{
  "arch": "unet",
  "model": "class-conditioned image flow-matching model",
  "dataset": "larger renderings of crowded toy scenes",
  "train_examples": 90422,
  "image_size": 32,
  "horizontal_flip": false,
  "conditioning": "class",
  "objective": "flow_matching",
  "cond_dim": 256,
  "targets": ["light from"],
  "num_classes": 4,
  "cond_dropout": 0.1,
  "logit_normal_time": true,
  "norm": "groupnorm",
  "hidden_act": "mish",
  "weight_standardization": false,
  "widths": [48, 96, 192],
  "blocks_per_level": 2,
  "scale_shift_norm": false,
  "attention": false,
  "upsampling": "transposed_conv",
  "init": "xavier_uniform",
  "residual_init": "zero_last",
  "optimizer": "soap",
  "beta2": 0.95,
  "learning_rate": 0.0026,
  "beta1": 0.95,
  "shampoo_beta": 0.95,
  "eps": 1e-08,
  "precondition_frequency": 32,
  "max_precond_dim": 1024,
  "merge_dims": false,
  "one_sided": false,
  "adamw_lr_other_params": 0.0027,
  "gradient_noise": 0.1,
  "max_steps": 12700,
  "batch_size": 64,
  "epochs": 9.0,
  "lr_schedule": "cosine",
  "final_lr_fraction": 0.05,
  "warmup_steps": 2540,
  "weight_decay": 0.3,
  "adamw_weight_decay_other_params": 0.01
}
Rows from block 5 of a small class-conditioned image flow-matching model, named by matrix and row number. Rows with one number belong to one channel. Each number is 500 + 25 x the weight over its row's rms, rounded and kept within 0 to 999. All counts start at 0. Numbers have three digits each.
After each channel's rows are labels from the 100 images, of 14976 (inputs lightly noised), where the channel reaches its highest value: "colour at peak" is the nearest of a few named colours to the mean colour under the peak. Only what is clearly more common there than usual is listed. The data: larger renderings of crowded toy scenes. In brackets: how many of the 100.
# convs0: first 3x3 conv (model.mid.1.convs.0.weight, 192x192x3x3, each kernel summed), inputs 0-191
# convs1: second 3x3 conv (model.mid.1.convs.1.weight, 192x192x3x3, transposed, each kernel summed), outputs 0-191

convs0.107:526483490512501458489472518513514464493527496457519495477460471469502533529515479500494515484507476520466515482464515474538503500516484512539500520518489488502508504505454528537565540521503462473471509531492503530463479526494499528508538520507509453531525480517539538481526456500532494517524486494495502542497452471539526536493511501498489527480553487513498506529448563493503507546488459506544524532496477472524484476486492561489428535508493473526495467515527510463494516473508489486502496494541502527506526511514511496526532516525501491491480478525504527477513465522512539484
convs1.107:504542521527503522477456521490530482529489473500522528523497499515512459465555483490502477491484483553508486456528495542491480487476479457460473498500485494501472464475522513473475544483538483475482483521453492493510476487551464479499466488519508546502524483508514535533536492470470507477573516512515513478525510479525508509497484518480502476508502461500463480484538506531465515535489491497491536498402538524501493467514477516516495512474464508509536522478483539467481496489533474556505517482486476498501484470473508502488527493465517485475523519485510496513517505490483467459
colour at peak: grey (45)

convs0.139:519515478470514526487502513529526466497510418428518495497523488503490458521508483492498487476508530515511525527489508496493525494503521482464477557488512493492469526466465500554506517520522502511459512534485528528501517470453515488531516513490445490544525457511472495512491517475497528472506479473455488567510498496512480461535477492514479507469486524514484466537501483549497522544510543503537538465468515527512467505499527458488512504534524511496499507535460480502501486470507484512524524514513522507523494479488491497519477519529498485513507483538460468471479533491553470525
convs1.139:507528497497471494492470519481510491464507486504497446520526533480485540479479486491464475498519496512507519496510474467474497474527525520495474519498489559534508500486517494497467487482477518486526493512496471478472485461529482454511493475462522518499488509520517554505449476519496546501532517509530507528495431498458455517528526467479535507461478533497471472519524530483515448487488478510472495506491469518544483485479528502474547503495505487530462486437515512520521515484474490526537449539466480508531473527474502517465461458501502463481521490530497491446502482505527467511
colour at peak: grey (47)

convs0.159:496520488505468550495494545462499495481488511456494519476514481501505469521474542548492504488461515498503549461497511441507513483518502465452498500517516521479451495483504476474492536483476488473523494491490552524510496543517502476491501484520494479496485477460496485486531499508526533481480506488488497524482533483476495518547478523498485517435501486526447439488495475493515522472518490466494490515491492523476515515518468464502453494488504491554470501491501463498507476510527487501494512507477482511509464480497525487461528496506500476582535540488491538521430453531522463498
convs1.159:498458548464490528482502517518496481483491514504478496528486511507511507470539470511503534526498505515512514481523516544555473466470486513511549513521533505482475504496492496527519478534488516476506540529477476488508494499521486515503498545472497505514554533490475497570522481477564498540561453528487516519527511486492503494520557498503516538518476444519457549470508531491484499484441491481538509545513486526523480498491497540517493511516468485505490511469502509522518487495468504494492559495472540544550490529504531512498474507471499490508524510510514535466518518503538492513
colour at peak: blue (28)

convs0.18:492494496509519513472450494536545506496456517477495491466488489509495476479472494490538467548481495482511515492526505489447479497498529508508479497513518522529453509475492486464482463491480517480474460508478487501520499493520476494497496471524507512495500487498528498509459521502563516504523472485533512489494500507544510484460518505444502443526531535467486527488494487462532487505454521447490502516502503521492460514497555456495540517473468494495467520492501513502487475489481488473500527558533507541511451485459511495488499430510514462540499548492474495514452557483501488468
convs1.18:542502475486517469447496539532533490486514480505517464499488471498481520501496486488530514479494532494485520486450487495505492465521465529516461498525505518445480510511454533523553480488508505542495481500515493505495515522503526503460488521481510522561487505460513487471498502469534505520536515525485479515502491496517502456517475512498483526511547440470467476526478535492507473491449531457521490505440498518482499494462504518513507485524525487484482523524453502489541495505475514462459483480455496491503501516490489494502525568507462505506488463494449506537439481542471506495
colour at peak: grey (44)

convs0.140:471528513465477467531497538524493483501476497515498477505512508488453477489507542423456505519495493484498517475483460499526507501471551522470530486512480491458471522512523534492497502522453476476492493542484524487506487501546503487524512491450534465487493524484503455511500486513450501491533522530475491495482492480468505556501483513510450525460484505479560446503518493504474510479514487511487497495496456482472494542543529469524529498541499536501485494515481498483483521501490478476535542507449532470520478475434520503519514484523498492521486493459496519533485527516480512465
convs1.140:521498493528493507482491494515528537511496497506515489507453523543500492453471502505520492473486511506473473484513515491528500505524505505424496469517538554554489491451502521510503502474479484459477487471485505478490524524483469507483446471499509504548500524503518509458473521480523533537508502494506515507444508474469477454531493497493451490486537472496485501550511519473471463485497484544473493512488483506494510541489479466481523498514503527438502528517520528500541555512477493498509494480522492530500453523515523571525490516470522489506526501476509466455523468518480514451
colour at peak: green (26)

convs0.182:575467484505496512482500481513511498536500509471492512511535456492493494532509516498534528505548508510458475483524538496511494521443501507519511517451500528494478519469523525455434440511502490486501490540523528495528486496495514528542546447499451516510535457504512508501494507544489477490487507520471464490464498487506496511505479464484461517507524504498513497496529507503494559452487535511509519512516487472509466478471485475487489548532494499494480502449525429509496504494487562546538488494511535508511521471509492505511468495514513523508492538498508492508475465464507489525
convs1.182:476495506521507475511508484474536480503457516492484537501460509491512511504532497503472493485425487514507467496515502473444471510507474518512506506510423501494496498450490506519468524521537494518495491487471460504515514495495478479498493550541513508479449532525495529491562515514483495470474526474484537520498503502512514500542518490499488530485524527515546491527482448503416516486529486493512452493481510528496507502487546479526483500489477492522543478497455567532503514483438494500518528497496498503450501478507472555477481516513540530515506495493497518485492514521514507526
colour at peak: cyan (28)

convs0.69:480516475525503513480557503510507507564484520472493474470484507495527502485504504482487466476493528459499501468469487535503484500519532484483543541500514524497499512498488510479495528512485495497516507489510491539521495511506492518502484481484550470486550504500505458496514503527438456472535554461502485514483513508578480518497501492473514486477460501488471495473507525484452471468534553541500534512468534494520470505440507477490498485528499569507461529523463504538468472502539526498510512462475521504519507501475492478481507510486502522542502492481502529525552553515512509478
convs1.69:498503522503463508452417526515441472473485505502524509492502484504484492509522520441516460504513531507478455513482515558480476516506527487508471518475473489537495512501480502512491517547525476501467513491503457484487490508511494469480486524460535508483526536502497513515495512500509484499478502509545515549454468498487472519497498500488501506493497467503478469506512469483541488482539540524497510518495509500463491474428477484493465540497524474485469478482538465471525455538513509571474474516517518493502518512504533509499459502517514464518470511514504463500537519501446516541
colour at peak: cyan (25)

convs0.130:500494524501481483495502514521499469475485476486529502485488480528491472489510457489546514487478525485524452489503523477489475520487492468578512483519502518475538499513459473519519482500514529498498459490485474506522512442483448485477562540481539524477491500505484519487484527547500531569528511532521482514488465511497483502508517521456505465550514520513503474501512525448546528479528500513441472530528472494480504467479480476481530483496449472566471510486508480499477528520506510509489542520499494513511473479518510475508524476523481476500497533532500523500554478493486487498
convs1.130:525483520502453457473490540463508522488508483487492516495533507486513512488462516514496520545542458550476487496449448535501486528479536495496515493492519508517526464532497496536504503527480494515518495509511497439496473451515508513481483532503485452525482481547513498508500469528518510542499465499507507528520476501509507458465530547518518488480514493499560488537501490485486503492515510528428465506493523526539440469493436517532491518480519509465466528528502472506514521512496521453478512507480484492506470501504497502498482472507510510536497551480521509531493469515463527534
colour at peak: green (25)

convs0.186:518527448447520527506576490450487494503455513500542484495523476554517522527499528510526480492477520489496512499481493496508521463432513470492512495497494461469531494493494483485473505506466468506478514525520509494493546522504489490487448519494472517501498516482473471492499501491516497458496496529506522540498473534496478516469483501520523486536511474498446436510520472512522532507514503514498480504519490494493524448547486472534500522461540503541483460590486514511509507524504501544485498521510490494504517482521499470516517503472524503467503501495456514548490520458470476519
convs1.186:499408475551541520537542470546506526514488481490526470507485521435520449487471548495467491496522512479483476501517524510454476496519511524498524458550481507485499516512469493509496486485488498500517488486479513473486496451523492471521446494486518545494509470497514506495548522477522508534514480497511486492502485483510532495464494467512501504533489535476515511510502460474505493568518522504491481520472526496463528525498518486546521514532485469486453512475479529479516495497509482492532511482541518535496500482491492545511492488539496468492529497549472512488521462493465477530
colour at peak: grey (62)

convs0.93:474505510469489533500504498528512470481527543509510525485522523476521524543497483508475501482487428511441476496466530529502539456500443507540522510522515478486541502481460506536509535468480474485469506487490469477490508545499517527516527474555541480469493469517482503494519470485519503543494523489449505494498485473478469484462543550490497525491491490474478500483489509471520502467530501510504436541514499535488467481496482484510488510522503496474526517493516527544529485545491505498465533533528479490514491522492496477485489509567486509466504473540506503469530485511532528512
convs1.93:467506475490532500489496486516501496468508508476478521519474490520488486460479500523534488474481481449529494500467528529517515488513487495471513543511549488500494503475479530489523506466521487544488491499495497506513504495500470458487471504518485512439517501453538473475536489518464473465487483540460473548552506491527519492485499470473495480494478454474484468460486560524499525505510491487517521501488475521457547521497575504503514519503545464511505485493506515524511506545489454450503546448459505459497494504478455517505500510513472500482509465480489507450518535524498470499
colour at peak: green (25)

convs0.52:528461477507504534547519562552502534485506534512472511506513520492479535487533473500448509501508525496479521505475456544547510526493484500501474492494536530528538517505504540533460501499479490501498541463532499452510504496473538485467481484512500442493509493490468485497492488564468481509520512478474515495478477489513481482556532453474519498529492500502524461506459505529520516565486487555498524523499499487474519464536466545544479469495515529497485490489518470464529512528547519514483493510511501493498489475500507473503476495497487538487491518493495508532493485468502520541
convs1.52:495482520526495518506488505520519499515535485492518492499507508521507521472527513524454494506458530474488484489463442470464530526494506509472539504521496533506554496515528506487518536464525508504501477488486512538488464551479445510531488529466475543491497551499503495498558482497490462455491479461495473495524495535528513561523490491440495454481496503523478512526487549492506520498499481502466506471526512509489525492470521477522510464527485477500523497494430487500500483512515514542524534490565526486491513483501502518514563522468534485481508533494485530484501488495539468477
colour at peak: grey (44)

convs0.126:494466528490523436461495542484530435482498523488491515464521511483538507512463521520487517530517501500490513485496546506474524514511528459512504541521483509484547494540525518492491490478523544504533487493508471532485488505526502515494525484484532508502514512511506514500507481468497481512450557505474487436496465538511526473485501521475472463504512468530512461505464474485522489498550534447512514510552486496461517548522533492494527508488495536480503526497448458495522509482525504519494470504497505527499479492500477469486490542504500496519475490571502449529527506509501468469
convs1.126:484497465492496514525468515526495517524535477526474493492496510491537492505460507489478577524505507480491476477494518470476460499516506491524502506494478500496520524521480482510522495533532490485508512551465491452512469498493469515498517487500486488503519527501511535505497474505506492468546460492485467487520487457508473495524489521508529512541549537500486505434498550504488517550497514490565491502519498475491560545482477489541461517426504524471493495500487481536508498539496513533502489463535501540547472505513490515516495463501558540443494482504505500484526540515489470486
colour at peak: green (31)

convs0.143:485509470539480471538468534504497467497524455485506453490487507510484480486506479505516490502497464497503423467494583476553512492517506490500489505491469498477533541502525498519513502551525483515515488499532520511538496473473468522529510487451514506528482510494495524490545483523483517443463506512493515485472478519494472535514496565461481530529532513537518526447486527479527532496510503473480450494509519535496520528518501502516503535504516535471477483488494464495471467517481508483496467483471458539489536530498480512481455477481512489505504480524511490504484483540468513472
convs1.143:489536487509529460481518486495543524507490471523505492516564495479469534488478470465509545505461478517528546475487490543518508500470463490488511475520516536497530513498500493511511531514493518556518487489454487474446478527521535477536495520538466506519493530483517480499512506502486520549465475494497452508482478484540473516501534458448547524457472501501495534503525531481534515495539451503465502491484477510486513526464474491537537483458497481497497537544518472529465490509524521496496543464485505508491514514486482499480521500480474478557489498479539470503516490513496509476
colour at peak: grey (47)

convs0.78:485473518471529509487514512505525505513502511476519514493499500475401533534477530465497518501473515502541529445500512493492486473530512534478518537515512481569489507444516490500508427480456506507488501539456517509503487563519505524514452518543494503476518534512502511504483531487508483524483445529491435492504495532469483486503505519512481532521496461486514538481496488484444506529464475514542482466497517475459527505469493525492489462524498501502504516494462486529531486500497504489499487482523491520505518530503504494488516506517477506517530487458492515495483482513464474447
convs1.78:477491499574516474487524510527450521554522514538516484488485498495505487516502458504479455478465500495509493489497500511493511519498501466496518498464532477506537477486494529510498483462526510482508557474565493527504534475502484521475527505489526504534503498473471498503522516494479490491529503450495451515512523495515488545462454490491550471482469450546510529531495530485447450484477501498483465527537499482515539496480480463495501506511506521490524498500437535532492489520493532507512515525507516482493563528496486494483473516498493549479454507502523529488509508465549517515
colour at peak: blue (38)